A small CTC audio transcriber, trained from scratch.
Model: 14.6M parameters, arch wavenet, norm groupnorm.
Rows from block 8, named by matrix and row number. Rows with one number belong to one channel. Each number is 500 + 25 x the weight over its row's rms, rounded and kept within 0 to 999. All counts start at 0. Numbers have three digits each. After the name is the row's rms in percent of the matrix's.
# filt: filter width-3 conv, dilation 8 (model.blocks.8.filt.weight, 384x384x3), inputs 301-343, a 3 kernel for each
# gate: gate width-3 conv, dilation 8 (model.blocks.8.gate.weight, 384x384x3), inputs 301-343, a 3 kernel for each
filt.353 099:489461538522463461506485508471503473509457490498500489502502471469479478459476535491460505538428534519483518488518519475491536519428474497470453530500539512506562484446524497493484521505548496458482498466521490499507507435468477525501481514539524460492509447511487504483483497493507517529498470479511480510532481547508515525493497483492488478495516488508466522479531491477519494492513501
gate.353 096:497459486457497501490518499461529495481552529475527449496524519527509510490532484472509504485479497451446441498500500494546452453443488454498490508470497538500517508483516461511492527543524526498507496496506476526515486489534495515502533532512485518510511466500525521493519511496505491521484514509478509482487479503513501506541462513512518490484511484475483479523511466464505495511505453
filt.354 096:543466467526543497547522469506499508505519441497457450488464477551493482530525469521462478435532520487478522493483483525481467536507498492533517499491484467451475499506454519517499520492453529475461441484473521484465514528490505455478481469508552524485518497471455493507455506528502491475522535487532497479477492471507498500474449518468475503472486524477483509463462504465479514461467533
gate.354 101:506472508491520504533544535487489509484544522451462449518504509524502494510517524504505542486506516476448469475453499546496516474457473501494500472476472525482500509542516463474476504503518543540541508492562494487505522519550515547531513517521491523518521529494553557537501499544469458486499511505482471490476469496487480497525493485525507498487497496494475496516496504473474502523506492
filt.355 100:488525515530460450547480489468508508516470482445504480509475475532489464456536511511522484499510460497530484460498521481517482502534478481485496503490489522500492486472450477485487521497477504465494478477499504487443524463422501490481474531473521454447490498497509512512481511488490478492545456423519515481500514489514477498500497451517480485485528525540515465476508527446519530512514488
gate.355 099:473526546491538507482487495519550525521506497502516527532516532502494577515543527524515542487513474472548520499496498495535570446547563483542516472478478499470476469494510468500508527461490477507526536533500536525529480535503505492505567493523534527540481509498516514510548535506477474469504509523494510503483489459491483481515541561516503532491531495482536475522514517477529482508531534
filt.356 092:529523482545517495542487519513495469519449476484460456501486486514501515481496505532419492487511516493490494506496487476506501518495461523524473518508505485492535519508511527500456484471540506539499488485503498469485513511533535456486482471457521504504516550512492518501451532471523486504510529532470503486462501502542493504510486498527510494527491459487513514504502484515484449500484490
gate.356 092:516529518499523507475494510481473498474529555496552529527503503540545526505525509538498547484509536530492482484524504553565556538518523483462498496514491526543474504548540476496507515539492517533531533585510538515486536525532498533537504529525511547521521519544478489503501460508490521489495550511503499487524530492490488487539535498469517496464465480510489455483493493472464489506471474
filt.357 103:532513554498525526448527552495525553495502520521488504504499492517511482508513517492496507513461487498494499484504541537503460548514508477516530485484516507462474506475540476510554514478497503517523511508513527483471537518475509488504513490484505511512496495540461510505512509455483492520484528553532504495544467446445478524497478490449496519444517524495508456452497526473496535491490479
gate.357 099:538510526508522477482509517509500508486536557518464503481518501500498542488536516494510505448508475510477484498444538494502521510503482515485469500471502494530499516496514498468509487534513517475516529512525508550500487528502490494525536507563521545517515489497495510503505501524487474513533517507514541487508521482488473498530489517504481517497491506489557452518445501487496486498531481
filt.358 102:484508481477514516470520533501500502496490504473457499522509482486501536478513480510512527504492478503476508497526536489517490499498489500500511504497516508488476441503507493506526490501472459503517499522567490495472498532508448507534493501523474502510464517513503482492540502500501507516445520540503476454514496461510513524469505556485493567514505528534488473480499545536496483505466493
gate.358 102:500499480447485507458523508478466485440497576478484488485507504465524489494461521468506525488536529512504474487474483536517514494493477476486469490477472513547504470525483463447476512504517514523509490542521482478511474518517467504498522451515445502524522510485522562505509492499486480484461503510508459479530472511485504504480528458443508489497474489512520506498496477514481481497527480
filt.359 103:482503523525474472478481431497481500530478501489458535477470524496484523492495499479476509508505536484539478478482461465505529486529540512488478491495472491517534518481461482465466473523502532499482495484501473501538514491515488453477490523505535466490500518447524484520519527532469474480531492478519550526503540530463486456487506509534452474488478470511531500496504466467480495531509530
gate.359 099:508522528539519483491536497500520511550517501528493506518516493526546505501529505535517502535438526451518468455511515478550520529512499503501496477478480518432499525499522487523502501481488520522512492492513536519497523517467521524505514521536539548479500525545515456494454499477468484496496539503536487465518450482458489480500521507542499514474511490517485450474495526487481529546468500
filt.360 095:545509506525472499523495513540524467516491480500539523478476486526502515538548484492541542476484501516532568539500486499519491484504543519505493513500529489503521515502512525507494506495499510462489535478459495507502526466449486511522492525526545501490479461509506517496520514442513491508547475491519523509490500502519496526519491544519521525514518510498506518514517524491514495484535572
gate.360 095:507554474480500483501476525477493473540453512519540472497499544516521523494508484488517544512492511492523503534493509554532554505523477453488485503503496510532512503493517474460488530492510520516540500507512480509515488472524530507545517510543481484498513531537479530507469479535516480496510508495489523475507498492487484504506552492496517473474495489464545479523526498495511478488559480
filt.361 102:518490481476486482496473509494487519508480472438489497418483489499469505532485489457495511542493452474480531542513519510457554518496501486496500505494481485507449527467497499488519522483487476518493523512469420474508550477477424491530489492504487472482485505505470478461529489531514488495504469495500489485517513473503476509476476495483496470477501515474488474493514531490512520437487470
gate.361 094:507515482475490467522473489465512462504490490473488472476482486530490482487538456508475525491490520533490479562495491521507474508484485464509475533489512477511539486505495514504465508497501513490499505504482446483478513493484525470496507491529475484452506503498461512488508502486536491499514483456472505487494510513523472510488486513458508527491491502460514500495501510494490509447502541
filt.362 105:519531474509530485519503474460505510526518489478509493514517509531503469502463508546538474587489495498533482452491526520495507527545457472521502505493510546489509565522485465515502517477490520515494505527513502518502559524470533530476484498521494522482535524507514492495478478532494495526497501487505484472530482525505488508523527469520530510470519528549516508462491506458516530527518487
gate.362 104:479503477461512516520464511493535513522539496467559522451499530513477512532562492477502486513509514454512519512475506504516488456502502484541514482465492494484485517541458484493497527487495516500510524510528444504511497489523484495496505507467481515512504506489521537511524485526493443506492490521512512495494505477498452489487516499515524501494498490462478487536531515477499495480519494
filt.363 101:523528468491504476502500467480509524466562488488515513440456498528490486469573486527494477468522532469528496500527495485511496517558489488521529498521477490487485503528531484546496495501460517497497524506493462468474499496495529478486498523485491509468509549500492467532504470567494505468489486472477499484464506485510498479534503489493520497493501516484474470507507529489523522489495513
gate.363 100:491493521514502473527532450509494508543509497522487493561501498543507520476460530517537494462536539512509463486514457493504555510494502497495482492500460505509511479529504503505460526517523507512501461546461547502537518516513506547514505530540535503502461530521510485526497506539488512446524498457528446531479478534489527439488526528490505488498494468492466485475504487477501483504487548
filt.364 101:495490525520548490548533447479511503558509527505484554522519457514527533519501519501501518560528521495538535493487501481506574475511567482542505537476489543462469532535559490517504530468474520508523520500487500520491528539526511498500484496529509544514500518501514500484460508526531486474522548491503475527520462527531505448504511529519514527490516484532498484485497506488492474506497499
gate.364 104:491502527473547511461508532521495540437558504465531495564557512495504536480487503508483498491535513472511489495457505535505477475516491525496509467481483511499483474494526486496514478501484511482525545493529543560509502545530511493510534476484484545533530504540544499524553490516481483492491535536445517503487506458483468497550461487498467495507473506483514490517416478536489499498485473
filt.365 102:494517482550490493519512453517519506535450544503498536507540472498499505495508537521484465485520497497510465502514490498490500513484514521521507493497463471509456526474514516503495485475472521525511534508509507523477557476481534495466482508554533486515499544493512530495507510533504495460536516490486480521488474512504518453518530482506526535509516474498499438500557533495539467484535501
gate.365 101:491504494471516445459500459507480439523500460514488528506523455476504495542494506455498460511528512488521514480501497494499512476498510494504426479496517533504520457497509486487458511481527455529503479553475498476467462518455427496487468509511467494468447515527528513492512511501480504496448522485533467530523499546475499486469518524493506466512487456518478496489500516521496460540484511
filt.366 096:502493516530539522543505487495504505490518476511531506557500517502499485518476538497482499532504532501509505527528466508463497494521540496523518536525479519467488446487468526528484545480495501513509501494490522488500492494525520486466475490497515522514529507538502495518461485496557523452551531507450493535468480516533517446497497478480509482496506480484467518488512490521487475482471519
gate.366 095:488473483500492489518483520470472477519499477483511498452526508515482488494470485510525503447496536455494511511486521521499494463475486481492476505522538493543525497502505494478481501510505535512518495525517453502483479490498531519509529499477494477476501496508498518500474503509505515531504479486469473485472527511503512528508516506543499475491489494461524484527493525478500517493508492
filt.367 101:513489520527458489521491503495492470448500498539478498505426470550479517534537506464479495461499494488456516479488470507492531498470538488487480503490506505497500481486513516468492529496511491509500455505466518441496498501524465462507445510474550479483482469503499513467447537480497481486556464468549513526480516512501492494492479504507514474476502494517495529474524467439466486480497494
gate.367 102:491495534500522490528479507493514464516533519458510502503484483501486548476538522548467526500431498511472501494494492479478523507475501505497465480475519483469563483478559483523464476506535503485536530483527502509490500462536506484554536530486509531503515474507505484528512466481480479505498520503461545503482506525503479503517487527507521489488498506483489533516501477488493472498505511
filt.368 091:497497484455521522457493490486496460442513516490549517510556561490515497479454422471511502529521518522540512508479477525493480497495487497498480493500526534552546534517507462482461492503502513496547534508532499532537469490522472519540543504511461512505555492513519535508523491496489493511463522515483489483527500539469495503524543510498529500468491453494525515530493492499504473508534525
gate.368 092:491503494506532500506531510511508530513576485457524480514518535528499521484507498506500513515536504455511519488513510486483522487497492515499526463505473509491472492531491471507504494515487517502526557500530502506500520507505475512529532528524537553514502504550548494537544505524460499486521505506480501455452484456488515498534492521566529505472506503490473462520506531473496500536511498
filt.369 102:540473467514506455508505479467490460524501488505485477448504494546474497526507438458518477511506468488551497496500532471517490479506487469556473534507518525481500534524478481506499520480483504509501484475490454476462522510483481515513450483494525486444477507513496516462474500500508491527537501471536468464498508511506503508498500500525510496482523503517515457500521530456511500526497477
gate.369 099:502522531499470498503465501493501481506506565491541528482513491468511515534520486489509511539482510531508534540531531487536509519527544505481493523501531480497522504521556524527516492511505487488539526513494454522495476451514485517510509593505484507494545524543475486455485495437521498530485466501497518499524528530522493521491527533494510526518518503481473517538527505531515526469499496
filt.370 105:492478500544510494557534498488513501544524482512451543507500551524496509465509498494516504524507504511499537528498500476492481493490507492514493536493503512489539514518464507503490517553511546512468522451511483509521505555481500490504487468484550505499505492499501490517480488477528488505551499507506542495504518496533502493477444539535462498498490505496533508493460503482490508492472518
gate.370 109:514525498496511499506491517511502471491531500505529488516513514506485542492482517529488462496499562528503526519535501531486534503517498524515491498524528484512513506522552493523494455506507565543543524549468480481491477506522534482490523481497492496505540526558545487507522488515487539519496511532461491503476531517509513524545513493549527489533517504514526500564508495523530479542483484
filt.371 101:516432489512484476548464507495470463541516520501535504532507526534440508462445474532480498488508502519550493489533503491474479494475476502482463489536506524516545547499499481489454520514534533509494524529508503474487518480516536487513502474468530476485514502476538477502482492493486540508513460472480469479471537507518509510539447520532472489502492482529500505492506493492511502526461519
gate.371 102:477511472470515516530479495485468493493471557412478518462525522487531507514492510489505520513470509469509447499452488513534500449508490487466484493478479502535502464517490482452499510513489505530514488518515461539496506514520474546509481546513473523522487536485506503493521481505489460493492533504490501503484515499533452477481546458519489512511481487495530478537477480501443480505516493
filt.372 104:531508482521483526514503523529510551524479529472524538504525552547515493503500475511514525479509463465522541497505482504479459518507481515485542477498443474489458541519533508498521482505445530504494536483516518527542537484473516512523527531511534501514529507488489484538483495501490494460527496499480521476465499435474499476514522526507497533479487538471485496471520501479493528478511540
gate.372 104:511491485477537470477522448442515490492548523502566507526545482529549498490469503487513483504536492513496492497504485515499526509499475436505498529498503567511511510530534470515479550513499513514560510515478536535476524525479499521502519505531502558469524487524484540512497502538522506477505565473513489497546477529498488482508522523434544518461482502529482493453496521456474494477504530
filt.373 105:488474441510512532504521503524475491510474523495492551478536547498484484547473468526517472529533457471582528479501490513504428468494460538508490477535503500501504546479441504493508489497515499506417537527493493524543527508460497511519490520444530515509516519410534509484501534462481522515518502504473467494484517480491540503494503479520467500505488513503521506492496495489475509495483521
gate.373 101:454500511514490500546505491476481477516532504494491506532534511506494519478491469487498484483478499479462493496495512490489499408461516462466488507501495518538523479534490478480475539544490542490528517493538511515501487494483525527482497495538533499520487494510543507517492464492506512495534497513481472497477505515526500486503508520512512535497472486502500520524483511460495480502512510
filt.374 096:517525531520469507511492534519494504498480532518457472513432464517499540494538504505462517502523451521452451492493509510487487535473486524469487499496505482505498483503511544483517495517511488465521516486477517442488546512513491442535458481515518477527496459491477493493499535470503498506538494522512521508482496486487493523492478543452479545499486526513504509439488500507480474466488493
gate.374 095:467487491499500473536483494514521465559502476514532481501542521502504541473507473495519469455528525495498492538467482491511538483475495518504459489477480456509506487533477535475452477520491499504524494510515469543494483518518495514506522482504518503483478519517497537529506517546507472478500510513468501469459492480528494485494519553542492499527501471441525490539491522503505463465529517
filt.375 103:519471485545471518523480509523506486554458538505412465478526503473487510517450505467529516486512531511441500517468483451482530502449495525514477508465465471516494505526523528461476480493494508516522510538555458502511494512543456514498475542543535460538478540486510522509486551521505464480520480525515455487479509509521494462484526502536488484528498466508492494508502468520503452509511482
gate.375 103:544515511517499491487485509518532526521469539537475515510544540529515535487489496522507547494490495509483494503474496537535517557500491515515510489462473481484508559469493511491492461483488543514499512493504489535516516513504515527537569511499524518508539507502503537528501534487472465491522509507487496478478473457461472493521532536546480552481500516456495488498490503506505534503520541
filt.376 100:512517525502509526517532501531499459490492498444543549515510515491532531500527496531522520493471521476529550481523509464518511458519513501501463482512553516493523454547551469512496493484505493512528542516513515527522508474503509539541481529485499513538458518511535485478502449451499516536494519516483482499486478533521516515500532507515512495518499471540473506486522481520498454525493497
gate.376 098:501551500495529500487473480535514469474505501467559554507499560469526532491551485525504512514488538510524556508451509519523504475537553537488482467489515470511525487499495491479485455506497537487498528476535500542529485514518519477501534468529476536504526475516549518496566494505478465513494510514476566492480513525513440479531509545520487502536475471484531483568467496529478491528531507
filt.377 099:531492500563495521607492484486495518510489470502498486524507530592515485476500521530496484521514465479473523459493489481509517508481477497487511496490489509490506528481488500490505509509505505488477477523521518508542565508519517499510437526486579520504479494478512487478443517513501495505598509509497497493425498509527510494538523513531508475475480520526482540458504473463472511522495505
gate.377 102:473478492531515513522488543538496489521510528543495496520534508514529520488494479560513511502500462522480507477453524513527469522501511559492490453456506438486482481489483513476522445500492532510468507500500507529487499526484542528511524498490528542527517499481540506479516522474437449518515515514493515478442495458465461516553511495558474508503485508471512463552473500501469493551514476